config.yaml
model: "class-conditioned image flow-matching model"
dataset: "simulated grey scan slices of phantoms with and without marks"
train_examples: 245000
image_size: 32
horizontal_flip: false
conditioning: "class"
arch: "dit"
objective: "flow_matching"
cond_dim: 128
targets: ["side"]
num_classes: 2
cond_dropout: 0.1
logit_normal_time: true
norm: "layernorm"
activation: "geglu"
mlp_ratio: 2.67
head_dim: 32
fused_qkv: false
qk_norm: true
inner_norm: false
moe: "soft"
kv_group_size: 2
num_experts: 4
moe_every: 2
expert_mlp_ratio: 0.5
slots_per_expert: 2
shared_expert: true
patch_size: [4, 4]
layers: 12
width: 256
positions: "rope"
optimizer: "soap"
beta2: 0.999
lr: 0.00098
beta1: 0.95
shampoo_beta: 0.95
eps: 1e-08
precondition_frequency: 10
max_precond_dim: 512
one_sided: false
adamw_lr_other_params: 0.0015
grad_clip: 1.0
gradient_noise: 0.1
cautious_weight_decay: true
steps: 8500
batch_size: 64
epochs: 2.2
lr_schedule: "cosine"
final_lr_fraction: 0.01
warmup_steps: 250
weight_decay: 0.0
adamw_weight_decay_other_params: 0
Rows from block 9 of a small class-conditioned image flow-matching model, named by matrix and row number. Rows with one number within an expert belong to one neuron, the router's apart. Each number is 128 + 24 x the weight over its row's rms, rounded and kept within 0 to 255. All counts start at 0. Numbers have three digits each.
Before each expert's rows are labels from the 100 images, of 14976 (inputs lightly noised), where the router gives the expert most weight on average: "top examples" is what is common among them; "patch colour" is the nearest of a few named colours to the mean colour under the peak. Only what is clearly more common there than usual is listed. The data: simulated grey scan slices of phantoms with and without marks.
# router: slot weights (model.blocks.9.mlp.router.weight, 8x256, trained with AdamW), inputs 128-255
# gate: expert gate (model.blocks.9.mlp.gate, 4x128x256), inputs 128-255
# up: expert up (model.blocks.9.mlp.up, 4x128x256), inputs 128-255
# down: expert down (model.blocks.9.mlp.down, 4x256x128, transposed), outputs 128-255

# expert 3
top examples: limb
patch colour: black
router.6:126113112155080093170129123119115087144155116135124139124123081151107130142133112127115128139180143134114151125178113167161130137168147108162180147108135136112146147127134152137159171099090118177135124141136094155106111125135138077145126109137115109108123133126138113130130142121171105143069141108123081133143138137124072132130186184108147114153139118175124116111147120124172138119124
router.7:123150136140087152159119089110149119117156113160090074151152108138094122100113154119153107134139148127123140201114119138145091094117056109154113127153145149129094086120094155111119191114115103170129114126129111116101150089084121106127145164184106130107125120118131171139115133144154149167135107137139145136169115127142114144114103132145114099166095125154105119134143158082107116093099
gate.14:092153164139162129108150119124135177164107128153117136128112139103098196119091108118164159112114112153091126124135092130115115084133124146131164108141101122103125131134145092136165125112151106129130105156131144173164064121135102121150094157171105173119107129091131103141178128165124152137124113094127133101145126146109149114154160097098134138111109135169188162115124133142146169116119
up.14:153136098146145136146100156140130163148144101158100173144130105156074125157127165128114114132101114149089086140133135133162110133139178141130151169141066130114078108135149118149138157151118122084117135089096135085128088136117127107107171124133087135123144126164104070132112093132102116091116115181108114152121165133168120130134124134093177136132125135134107144136109151132135141138092
down.14:143126184134152150099122138097119139115101105125162178132096084131148122127117172101105141133123157123091111148142133131087101119131133136133125105152122040129143119133144123111125167104123129157124111153121128163128143116150121122181113145101173132090115098101130182127134094143105141128079106177160128123119155139116151094109134113104136169167077124127152110088117100106095157104137
gate.15:116111087120135138125083105145126134161157113127078106114155146139114147092125151191109116128144129150125111146122111144130173126079117190150080087107124168176111174118104120095142134118133154114153106142090137113138117126147138087111135111104080082163126145160140087121117160154148169124135104156163131133125156163141113112127107139164126136133128096097136149143126145116161131128103
up.15:063144144145137094135145160112157127128169096122087130134118128134133095104160150135159124116128141119133152137103096105129119140167092154125141102115126157094124122136137194111102115155108136134143136113158147103123138118136118171129153136120137152157154126134118133097146109095150147169162179123111100152138156131134167102120133127095130149093147151101075137109124120151123106144121
down.15:144177149131149121120094094114120149119170158143129143164103149149115163131117141167115128150140116140120117143138123109143132117077124148132141142168158117116139145108137152167166153183141124098154149162156120111131095117072131126153154132119135127146122143156119160130117095109147119157147116110137144132185155162130129084148110110117117139124114107121143111106112133103098115123083
gate.16:121177141127169123136107134155146106124120099111091105173119126123147128101149102175108156127125135180137134137106142110101111174107136111166148126108101182120144123137122134150155100102111144124149120122137136150170124136120151095158109115161103148091129175129142128146066118148138107131123139139135164130111151136128115145193107110145138139143111091105120111137101136068146132144142
up.16:109155119133132128121210146104136106134108155155120118106135136089122130153109141165117182153141143165144084119104134145150119087107101116114133112144142092121124116181175145091125170164154132116150141105127147083095162117142115132089111166155155106099107121145116145161096108131148106131112164133115158133188131094147155101099126150171089088139132118120133142142152137116139141114100
down.16:134126129141148109100126133107171125093115125113126091134106175112131096119097121128107146112108144097134138113148121131143193176090117146091143144130156121124151150097126115103065142179124113121163127139148091089115146146090065115149147120187139126128130191118108132158125113154114151123123109149132119128166189101132105132129125141125130117158167123122148154147167124120142112141087
gate.17:141122158141200134110140137130158117116133158149149122156126163112120171145155115150141084129136129107109138122140122199112103132135132125089132120105146152101140124112130129137145128142167144134110154139086102154162097179128125142113131141124134117124141105128093125141124097151151093127165133142112159153121138155130104109132131138125119103086147137117107138136140181159131154168123
up.17:124126065151100130155129109129112099062150171105114121098152136164161110140128119143148144154145136127131121159121118125098129067170139140136144125134145084130144114139118137116100119143112098099104081149137139089141123130114147111163115121155152118109142139105176140127113084076122113099113106135098154099106102109151136092164138171139124136132110146142142095159109109139137154096129
down.17:136110088123127122146140134113102134136174068113156105151122117178124147152148129134133163127144128111132141145100163113148137110141119142155135116100089104114156130151104112157141150133123107093141125125122141124123103112130157083087114150137147160077123151142135129116129121121162163139136131134108130141124088152163109160114104119168114115147107149162149149114124142145126131125131
gate.18:121150109158111135144137165172136113096162168155146124163126124091134134106135096112139114129144136116161141148102097141105137156131130095148137128135114100157133136122155124120120060154151134157115113134129126106130128143137127102068109115130094124100140129108090115122116173123195111114112108117110151102102128160176126156104145106117153148111160120132161128116129117164150133106160
up.18:148147139117125175142154144098142123192122093113124165121198114130123140109125127156127136115133141141120126155105133133144166126107133141143088119122122173060098114143098121116122104119137131132139126118162112122112157134127148112144133122168120143141124099148139138160160108149144167074139158116131099136150131139106131144091156122159126115146109110109135089175086092132125108106135
down.18:149128136154118135111112119099101150137142131119139107165095156190126157119172131155129187119145140097106141080102153085125148112118118144149140094152100098140106164120142131152118133135087146120106121138118155101072134122127112095107127148153114106099132168143138146161132103105145116134082170116127145139133145156122129106163143161085131147157158150132135118146143159139118129112103
gate.19:100102136138128106169120162092143169124127142103117135124157133164164117115131115101119086153121110123137155087105162126105123121076156115157141135100165121113153162110098097124118139132146137138142146153141138167160145146145099116108105152136132132112136122088093125163155152123155125113113115128177143140152122090120131126096064109123131112142032062126134156133186096159133112133139
up.19:168178125151143118111118119121115120148148135108145123146123099098109140126132117134066123160139135131120099130121103118114125131138115116141152110122156118094162166114159119111186073144135117157153135161173120103115141131096117122160092122111143086103103128132116136110107156129140113136129175173147108117151104107123125157148170164120147143111117147149116144095193114115125139159149
down.19:139123121158105154123146136118126144154114153122089140140161120167097145112120154146104151095126159121174116124120097154097121145155105105091134147161109079156168130125129100135097136100087096142104110171123126140151145155134124129126141121112121125079142142134123121108121143092114140136111144090068108115127130126149106142121167147155148106083143156138126077135106106100112131170120
gate.20:140165104096130103104147122110124162115111129129162163155113113145106160135188096145107139104164126143147136120127079135084136090099114114116119094142081143098137121138128103120078132158126147135119131150127147099129097127102134126109125162076104090098134099129118170194126136156115127141119163118116134138128100121102129131154080116132110148108130153121094105142173134109109133106117
up.20:072102128136133123111143125105126137123150105153125136089123144090094127147145151147103132096175179143163109089164132104105134131096097110151171138186196128103126175104105140138115131127165131094124145085154182143092152084131111157135111089147138135126143082122115112146165130113117104094163118151158121177151110106126110149128126132113126119164130075095121130153103109139101134145123
down.20:138113168120174133131149147164132125104121105101118118117104144131102121127177093090178160104152114117124129064180166111138139098136116114159109141142107117137115102147113139138094134098113129070137149117162115107168154151105096134089108128188109114104114116097131145137118126176138093134101129149142128138157124134108135148153105113096113152070087122149136081102118136172094117090149
gate.21:136162111147095141107152118148133089152138129142161107154090103136103093140132088108102143118107094082125117114120088113099121139142130146158072121142105146121135139121149118136146115094109113141135141146142100152127135119105131124110152146163111114164135129109112124093137159128117144117076091155126115114097140158152150110171145140113139104220112087084139144149132151133119148125120
up.21:072117144179141160152150133156077106104148103115138139156090133104130143137137148176149140159154104115111100134107132130132111125117115109150160137150136165100132167116097122129128093147140130154105164141129121135131116096167129118149123132118147092135158106144154076096130129153160102125147137142150150122152143133128133089151133115168146062148104167131080141157120137133144136149099
down.21:164122149092119107091094129141123115118089176150117128131060146131120114127151180098129126116137153130098107116099164166155156110114111110134084145100090145130172132184130136120107111110110110149067141104143119121135129146152136129123164148148110114127107150117127137104143139121137121135100134144098080121142116147101126102179101136113113116132133131116063106127120091155123134131171
gate.22:158128119157132147108112174117105109078138098130129161102079093135170102118124130117125166101108149110103146120146132111087152167103150106102138116084118092143150140136117132135164137100119118148136123162125135148101120133100084078088122094174116131142158103154092164097137089126144150102178146149108179136110121117094101128076111135116121148177137152157140127173196117144185105157120
up.22:145152143191096165153071133127112156158077135103132095083157091131118167178170125062141134114115086113139101137107139147165142107158144133104114139176126142102120130149083132141133144147151147117090105153120147141113088128140153126127100153102149154142145172104139139147100108157133120188125133101128106099147162121128125116110116085132179100145170115126138126122127132150119139135106
down.22:150133143090160151181106103137115146080126099146130136111159124147102163132139183175129165132094166162146100113133102130141141115112112164108115172120125120124075173104164160115112100124134144145085169077159134138156104107147114150102126093122148158131098134119143143090121090086172115125144142180152150136127153145164123113127123098104136145135171094111102142152152132143154118136114
gate.23:108136110140192162147137124123116132162132182169093125148161127138089126137169094098135113116128141100143111170104115097143137120156086143105150155110168117157142124137137085136154131142115180103082133107148138139114157162128129143132115120122112128117112135110124102115154127152153150144153115145138107177153116141099127151130166111110184171113087121122135124111149176107112164162126
up.23:113132101134117084106165112124153128103119131116101091118108097107135155133096148102113130112145093098127150106137120144115129171127156131108087167118133147169119141117116116142119122088118138153057133125150162120139090156174145132133203132136116135152110123152161097081161098114138162124164113180094105100121158127144097155118097120147147168092127125166078158107123098141145108154121
down.23:139147157129157117115103149104166139116125100143105154150155128094137141102147108115107057144111157168102135103142134166094137140136136113103158108155104088112120146108114113157145158119171187133166125152137132091087127138128131130124104169141122126121098088110144127101157101110106123112159117102133132113102146161128157131157117118122157089157125059131159113171098135078123114102111

# expert 0
top examples: head
patch colour: grey
router.0:155159143091189146115138154114120163135134111124125142110155145129095125109075084103110135108071127109162091123136159067138143142119121121125117101120136106126117122140120113120121181152093124108139127119119160113150095118136111115130128118129126139122145099055152119117127128098103166095123086161124111158143107133137097140110128114133131165170128095071147092084125159126117117151152
router.1:114133166111137123123156096154107166133117090139152161115142147129120136103144144090111117132157191156104070129147147137171150155130137116102132122139100132125149124144120127114125143082130125092117131174120179123133140115093121118149141103146143139072159134111137143112108121123127086075124113147126110136084118109063179148138142087122129154111109151111125163101173115149137128135149
gate.14:155164130094175120094109142117110134154167137203127135104143144133116097171158103103144108163131164123120130121083106094116152123108164122130125142158135083145132111106152135144125138147105124167153109177136145133114124151159142100133078090161130122138114102136128132084113117144118131129164098093159169105142150151136117123067125119119121173137122080118092080131183114141091107128143
up.14:073103101119137105139160132084137107110111131061170144083144142142126128110132096154154110147118106158092150174150152145126127121125142102087099127107137145087124120127148121108144158116117140106149113091130162134141118134142132099126104147155116127129168143142149142124137147115162153148104133145161139112162127127161113139153134142098161147152167131153162170096146118102109160158137
down.14:113053126113126132177120141119139170119140114121134112117120161117117118135160116145101116149130150147135102127140116116137103093151086167133131128138095044110105086080106159104111130157141137168120112102087137082128132087129115112104125091148116145092146101111120160130128155128092074142117138149103140140136102146087116140153135120130144143139151127143113135144146098100122160110119
gate.15:154104082132132145129122167125134092142096122151127159115161130133142124123126085126119101146167099100139136110079105103161152099114178100135132154103125120109132116124070110124124135203150095182115143127096166183123101073133157150115124162144127121126104170118135151148109109117121144157129089147157113115128134155129127117116154116135132130058144126123118121137123135140159146161116
up.15:136117084173087092093092093114094115115152152132178116139108134127147131118141089141114142127151107144147138132133107127125135150150137105161142111147109133116118117107122150136138165178141084103147135108111137122108153093177147124104120135148114171203115121130116134114112147137112117109108112087112113129122126119144109099099120132145153140143096138073148114113129139112154168123098
down.15:156105140073119094105096126128159107148130164162107122143110137158155095115084145143151131146089143097133141137118120076142092137157143109157144093139141133074122127063076111124118122096116126121088125115142133085144162124109138186089133140100104089101110171135130160095157131107141169097088152110114127077107124125105144143121182100113125132151141113088146129139187098162161106129143
gate.16:130163126121117088099131195098087087149139095117134131145139125144146143100099135085105126156142117132149116111137166149112125135121096113109064093095134093127134094140162122121140136133124110128134116129144136130153159144120114135103146163133138132116094168090155146124140092097113096121115139117152110093110122128128096110119140104105127131113102113084127136033121122105155104139117
up.16:104157124131112120136158085124099112141134078118137135159102124156076145158096117132119116103126126120144145151116116135151089133154119125130128109098133114098142114099129152111092124077094102118113143112111136152123134122108104128106125124129107138167115115143123132135092116170086147165142142115170081106111104118165176163103132115150129097125158099097133187114116126115126076160136
down.16:141115143127175142098134098144100146124114107115082166147165164118137116136152169122118158130124115142102093130177117091121133145141139114103055181114086134178138127110150073117125142141120107129113142102142139108124131087138141122079140157150113126147131141099111095124149112134150141128127125142131092146106132134075125138164156119162094141132102146145091145165089103096143063132159
gate.17:130153090118134112125109074163127102107104116130121118107129149191131131152113117162145122102097135110148142130154072118159101104184154162132112129114113143140087099113163080136104109114152101084140113125137084168165076101154108129117133114126151109123152122136130097117120079123110121128148129136171109104078130141201110141091129089124130150162123144142174160099179138144087107150152
up.17:122094146166112163085153163114106128144127142107147124126121147138111080146130103130167135102137110152110126099111131107125136082137129105167123145136150074126122156110171137173083126139154115120131114079109129125149092123146132138121168147138150139139123104122137135135122103117131181152164106156113191157121134146133128138116144138109159129101118096092106097099144112143117144134172
down.17:109158154113134152130127134114129145132119145149114141129104140119185155129126118108122080157171086141115119131160140117117170141127087142127142129141140174159137140103150123136128106110116099095081131152142109131135107133166104119127130126139151103140092096102118098131143122166137165101102089145132135147156150137163099126125114125133119048120078123148071114148135126184113135127105
gate.18:102107112117152096131145155107186125087113129113133109128127153209133139173127164143142141112116151165139092124121068100127171124137160154132116125100114152140128133146140149107090171127150132137077098078146058149108109095133130133127118093140140109054141123145089113109103147108124134142147114126107118093125132157146126135162092122106146092152125146119138129109120108115189176126111
up.18:137132127084110103139119112109063069076144150150126123121121117124142121172081150128181099145157106142148162144153137132114093118158107125163084149132089158123170125142150088109119104105146114146123155119120150117175111128125096144127102150116139143121132125124121104110141117105144129129140119148110113156128128107153144088154063123119114153123122133136091141137170128149112123107131
down.18:092097137115089111128158109116154175127129145116125137126127098124166104135103127144117149122146103125125147157153108147150145124142135092153134112186131121128126125161097104170115138170152108125084145142140094108138118137140147119108099087094137096080155160152125143138145116124129117120083124118157171093106119093120131126171112114156145108164120132151120160133109124105122174155125
gate.19:108177191140143146032128161136148097141128173126107176104122155154101137102107157166109124131164147129139140127103152133124163142091154135169150134151110152178138107100093129125121154159097136108121111138143122127114124102118149110128107090124133113122134123100098085114100124118130122095145119122101147086128114158146160138127146108139126142077131166138108129162103123115096157100117
up.19:113114101142111163155136159125142135095108168119121107153149134109155105106151124126155149116140127093120147143135122121131093147145095135154125170087115175105114150150104160137098091139101107105125108102135110154100120150116110120124164188092091172079126146132116150139114151158118135110126109150137136095107124080154191175096155160111160114117133115114129107130169099177097091110125
down.19:114133186144109140131132185095080123160142112094173154132141176121125125114136134117098144113132125142107148134188167190103130116120133099122158109130155131162098119114142154115142091153109145148136131148142115138119106147133123139131129152124043154147122121182151162119120160144108070162137151127092140140156104133087120140131140155105180105142083136144138125109127112106143155137118
gate.20:114093151101126133133187121140122136084118128174104126126168151103118058155123129141157136125149099107125144144172127123119110120091099146102107133107152146161120154137140163114122134095143147083122096092131139143149150102154153118119152137164151142103114093149084151120145133113131183144116120144126117135137085132146121092137148141120140139145091175125084132150128141099113110120133
up.20:083113137128130150086137107145176125136137137086113132136122125180131086144149092130107145125107111099133114145133147146071148162098142123133142126102099101168155132131127113093173095162094121104111156143152133124089162176089145107094097125132152126144144074157151112120154134163114119099144133135155121151127140099110145068132168169138104123171104133153135139114137145124160075130160
down.20:159097117125127123108160127111101161140124156126143115143118099154098079072105119141142104117100065114136169109130144178108099101116097069123129129095117152103132155121148107134135126125117143090130123132155099146114125112107097096129123161172119099148158130128085143130115112127098119162097116118165120120153120108153122109157124124112181111145088122126129149135128117128156189142122
gate.21:158113085129102137102117130133134086131119077181097137115101105124110160106132137092124098150153138120138097122125165142131105182101147128121114131129153087177136131123079111167163121150131125144120120103141112132129086148156120150108142129184143158121133156128150119133119149129109162125149111119152117152104134120127107109104128163147122130079110164117098108145102114135145153160148
up.21:110080123108111096126156131110148127150104110131119160137131107142115174130137164114117121101174082138109079148123159116121160110079146090074098157137101120137098154104145129122114130136128129144151097125127101151185144136133106101142090158159128170081077139133107154148146154127131135105114126078088133100136135095138125109171083158108148128114100162122140157128155105134127114088133
down.21:088118158068100101107152128091151119159105111124108125108148104107105123135152117117126127150183127154114103142123185123129091159159174113152133123111164137154130145098145123115093089123146141145144127152163139162109095128148152102143137096122133127117119140144104092142125147116123137147122113120088086159091109151123098101144155163148106160149170099122075123123139092098107152133111
gate.22:127136140089087153140126091125151113132090139149137115161124100126137103118129132123116097156132111132155136161097168126121123132127131119119125121129141114096127152126208128092074134143118155136166102112113087109114095109053132096138122131126105144164145127136120138151142131110091114081146123085092128108158119104143084138196161153131114142152157134072158121158144120130125171149112
up.22:131144108124091084172150145136137089107151088132107111100125112137131147086112136145109153162137152153107143123118161102082157129140127121163109132125155132104146131171115145118128097145165112144153165098088125125116157133159135130134135144106149152123141132095143117155089064154150091118110076083126113167148096154109127133102138150120092150135116132123124111151134082112133127155151
down.22:127152144165124131128135125142174089104138080153159131107082118138150135142126097124137168111132133109163144090135118167124223143118155146132144146171097136151126147136127109147145121106132123141125103136109134195088154104134140134116118095095177154097110144146145134167068125152106074096142149148164142116134112119096143083134132152114128126089145112122120133165123128111154118159100
gate.23:139125127112146111131139133161120153134118151135088091126148130152084099142103094114130105139112147133107111145096109126103135147139134127139124115153127165102113098102154116111117112166141185119126082138144121129135158067114119100117142099147153137131151113099124161113150106139125093134193119164135118120169189111103094119120146135159141092142135162141144135142136118087112139139144
up.23:141114086156115116148116114199102118154118145108154167178141084156138161123148077124119152096098161106105164138112117155116129136130133127141145136140114121111090109137156100139108170106126119140156126128127111129075094108091145109121150131160138141176148108143145138143136128133130180108114146129141134140125143077139138122075150112123105112107138112143133129152130119090120136193152
down.23:110105118171123106140138166096149159156113111142152140157141089113086114152119095126064136108106133116093121114126160124142145150123145116104120111129137120149106144092118117132157139147135138047087169118137110149100095123134110109110134103161144116108109103072118129117156141130120103141146165130144143135124116138109168157081099134119122107120103116143148166120109177124134124138128

# expert 1
top examples: low contrast; noisy; belly
patch colour: grey
router.2:086088119147118147133138097127127077150128174099171163134126092136138100152142116132154123174161118138123116129131104117170140094131102158145097119146175124131121145126142137163102116147122113070178087102141124103156111122101076075144114123099163140125130173175149129180110127062128135135120146137146119128143135156117137142148121141099115119135094136093114107097092119139120137133141
router.3:099115147090135139120065105161120140134089087136109109145157165139118139152132145161121128187133112145121121095108154124127089110147103106127152122149181155151157123106188125113132168108092110099123107148079081117117137135101132136136130127158102132136124103136160138110136133120116173133095099194160093095150120112146089129148171129133090134138115152127110141139100148138127160178150
gate.14:108111173149109132154132127135143120145122139125124131142158131138105113106132112121145088111127117110125103150151164104079099084166106126149118136121115107154169156141094123161142143152128110119135110112095084126131154129142085121120126110118116122132133146090124055162136110106123144138099165143091120155164144165096126149100173136089119146099116166051097103125128115140130124107160
up.14:129102124112162111106123123140120106090166135082122113177126120144161142141122141157158128141140121128119150129124157142147144189127152166168131148129109178165147157115134125111168114162149157143132141143091153135169161131101123101102120139122123111120182108093172107099146151141172180126140133139131125096147126121156151172141137133111159082118120119137127143144101142135133166121129
down.14:163104117133136157144117092098086142116125108140136145115148132129151160105112089152116112141180154100138114152143148180143089145109109162164116157125148173104130109111162125112167147140107145088154162095116117145161110125103147153101129136139150140117181133122175093111071158137157146119114101129140148115118157140131100101110096161189134113124124125136176116103111127131113215091156
gate.15:146142127139143111075135051125172139140121114148158158115113146117165107146122101102120145083187170163114155133126147108057141153119117139151142086151136149167111091129136134151147117087122151123131089165089136142132123125162124151111146090133121117156151128132152112171095082186120111136118130146150143114118124149066139106110129111160111116131111177106114160114154109118145091099153
up.15:116136085110159143166140106110173113163133181092160137150129092111126117168148122126130146133161169093123125139112122133167107123114107151101127123148131137158107117119165125138101128128137134101136099153149153136112162162089183168143105115142124147142110096128177133138124154158135113140170127129126162097117131128134125084157115162124143103151137137150170171170113117152102126127100
down.15:077098151147147130133152122130134112129122131125133127135127138150176129133114137136103139112123132134102117104140162147101118164123158137180143114126152075151112130125125161167122129123131103078170109121143100147167127137167146107152176079171131114124107148115094148113144140086113123108189109184159120126149113123114130164169108144128134078104137127108101140161104120084120105089107
gate.16:098140127150095171128153119113091106117115116142141115140123078131188122108142165190143085124099117126116119105101152127137107131133144118122173188119144163114115136124129146126118140116105120110113088093136119120155070178087120160143143130116113121104154133092083144143137143111111127118125129132108131185139093139102117097102156124141124141086102115157144137127112117111116097132132
up.16:150168167135133142143131144132116158114129083129179144113137149148118153146133199119142101136135091094104179137114139081123113107119160127138153116143110145139136139131137163139142141114133088125087141112133116131128148119108123128134143175123159100122105118121067130134110105106089162116126124142148155145133144090079072104132146063117128083141113104097153132112073141105146148153126
down.16:134078139056155169131133147117134123132121145145179140092134143123134118161137134133125146131143114101140102119189094141149141131138186170098148120158124137138167150143084162114133157127109125123093101175116149099126124079155142157136132160156088097126121137125147132149111119156110145142094140077112166154171120114119144150133121126112113130135104113154142116101124151140160160092109
gate.17:159136169102116133147151160091133135154108107129121081138155122143156108119142110121167116134133108179105167139152102102162166152168121124150136108106114131118101106168145119160145152131097085156133090111140153134102152159135148158133111101116113146169098081157100178142114117149080170140113170119123106165098106107158155120108128127150124143125149153114128100125127133154147136150142
up.17:106084108115083081157141132181132161124107132134106125122154152089134121166080174133141126139146134099148139123136107121109136076075146151131130154155076170154131085099111155118119105160140115117128126142124163124115111131113136171144182098109109103154139152104112132114127112112118117135134117121126122191152145098125146148106156150131123139125120127126112109136135106097153139143155
down.17:112108153130161168109133112131130149137139165102098099180101143107181124097121112088149158144128125128126172127164118106159105111134119140128106143125143103146110117104152167144143136111117127136148128150144121100135171198137100079113140153132086148131146129124153141110089150120131135098163159117125135099120165134190127138151111115132107101116086156147124133099121108139108072123112
gate.18:127142113088105149146168083127154147115100117123155124125103085115125174123138075094154176118110122087171116076163132113141089177083137132089144096152115137138151134141101100141156112127161179156126142153156121150099151139155169107106153115098094169114104122095144156132159149184121102123177144138085115203142138106105157109082126152134142152148136123145132133156118121139130107133109
up.18:104108144117141089116122122119151174114110127120167168143136120171117147107084158157156126130133150074104108121150152183117156126115101108120155131140109126131109140149104123120141153102108100108134105121154115110144107143087126119127126143135116113121084102120132134146100140134132159097156166200154135129124166130156140104084130145124087142077079120181105146141151100110114113154134
down.18:146113113132141132129090132109153115111109088118150138141134102123135111103148103147122117145176129128113137136129161116164159112106140160123123121123117139114160132190132082123131090085092164170110109085159146167119144113074134099111152083102146124139085129169132149133080114117151107159140101122103157129130086154143120122120113163179105156132141101136144152131135145119175152116115
gate.19:114089128132140138126137089106174105136085090111185150137126125132178086118113094103099165140112145164137148100122120114097152089127128120147112144108148091123150093157136147162136140125147165159129114136149137134116132126078118092127151110093153182155109122150118141117135161147089120103148156158078154125101143107108168108109153103119125121120138146172148106127142157107135159136136
up.19:106125116153097111129109108140117123128085148133125127076155082121134121124142129113160123146140147154146137121081110128127071140135128135095138090141095111105184126129115131177133133176143104092165145124121149162091091163130164123149130091168146143101097146119100152113108095182131144107137108119161153125155117127093149135137096099088098129123130128132188116132143147147128122132106
down.19:114083180153146136147135132180156131167129138102107130131099162144174081111139085122099152138121148122103094187143134142128085126146137132134127092140123157130119106180125105135116108153170150114129128103148119127112112159151109118157145105168129140135161149103084135151136104149096103115143122169148141128113112113137109130110162144098133145125155137157125096102130084133119083114156
gate.20:124135153169105118105108101155111125129138142175140143119146123169136108135144106131136139138165114084141136128142141122156147125170141101127100139144114141117135137083064100129138138153108119173099090157128144105146125115150095096114151111106173124182093082131106126119122145098124103155113062164148130151072157138134108092107099104109125144163153106158140122113152097155148121159116
up.20:129123125170132142130165125080178149113190125119124100161132088096133129139127117103107116132116126152151119108077158124152143160141169137152096143099149098126102122143148139087129075128098149104098124078091126132121098121150139145137115121101121147105120114143213101116126109104118181121125127141098155095156122127121139132151153120116132104119140123148122163132174161104148105169166
down.20:125108175109153161125174125159126108138123130162116123155147124125118083111114109144120142145141195136161139142139139144140126123131133130125158087145153130103151097142127130115103095084155143155096112146130149089080146105107131174118163117089089117110153144123106125128119137156119100091170075128137169118136146117167113156083084154161153133113092187157101122067102105097154166120128
gate.21:144128095141122121142155113144115129102123111167166139102107149112118159149097175155131151153144139156154110129096164139129141102123129096093144150184096116146131181146118115112122163158125118128133143105113102125135119156110121174144159134086129115165095121098152144107141143145132150106118129126140130185148149165147123109094128145102149113109112098176094133147132111135126188148116
up.21:132094133198140129143139139134105159159120093117100114149173179111136098129107114153139100085175118168108093137104164170147120131128121119133147151143072153111123135142087155126131137122114147112079130133146170158122179162125125157142114129161106156122157113132097099118136108087113159152114157129128102130131141115119127149093120134098095134172137141101105088106133121099146153131084
down.21:147146147109123165112100118117136090091102099141128110144132129119124108164119095166122150133136137163109157068132139146119119121133129136149123140137140133131131123106153122150170162168114115181109126082109107130151099110137139155080157099086170174131115176085138164168136146136122155123153148093136101181135168103105150163122125114100119143162130118096127121114119119104129130127100
gate.22:141113140081100169091163141161106142108146152124134129122142128105119159112147159111168101173097110177112112147119111097113097135127108142095144106166136150099118152093124085074147109117119093118103130121118115146095124120122111119089107148137130158104134153142132130122143107127166099123092158118109126143148126139133165140105114194109161112137128104148116112128092199131122102122161
up.22:106159127163108084147102105154174143168113145128176123128144126136157153138111132178120122141137128173170129126140115102156109114082128106140140112080134117105160170107121130127115117070110125153095096136130116169081131131148070113144154130134149096084126114114089098107145102110109137117127118115132116119133121129102103157150105091110164156140120100155137162157114137152107114143132
down.22:133129139177152152147086145132115185117170135109167097139119108060112128118116122148131124134164098131111163133113139130117177131136139120101114163093143184148136176113091146119138129137156143171102145135117101127123143165152119162141094105084110131095124136132135118134146151141127115137118110129180127121154116108150124106127172104161117104152142112124100148118128108148131155160137
gate.23:143089119073121183096135143135145085152139114109143124094129120086154082071128128133120125132120133107150114102166122151119120167127142186112147144181120105127134134126129132196119106167115119123096109144146150136149115095088136088142109142119131105154149108140103148101137137160075152168169127128123127143155114127111105154149124152155126153109111091112149172108130136134130162126133
up.23:122144132167151127089166112168135121147137119127140086140163123135162111157119160137109159122127148119182102128083106146130117147112135106104120104124120135165072121113125144125124127090103123124144109107150146090164153078102155141090109146087162155120128148116142147127098113085142146156135139149165171091156106124112145087116145148106122120135151100111115121130114125093130154102112
down.23:070152117130089126092171132115088127165143162090125115147132140110094125104169106144121104119130167149116113139137168112113117163105103140161144116125117161093099100129111148176128131094093117109140101102116119135096129074145105161100165130155118137133115135121124148121120112142108146086156123101178159124138097079088139165129138111120169155133157137203120123180137181142108098111081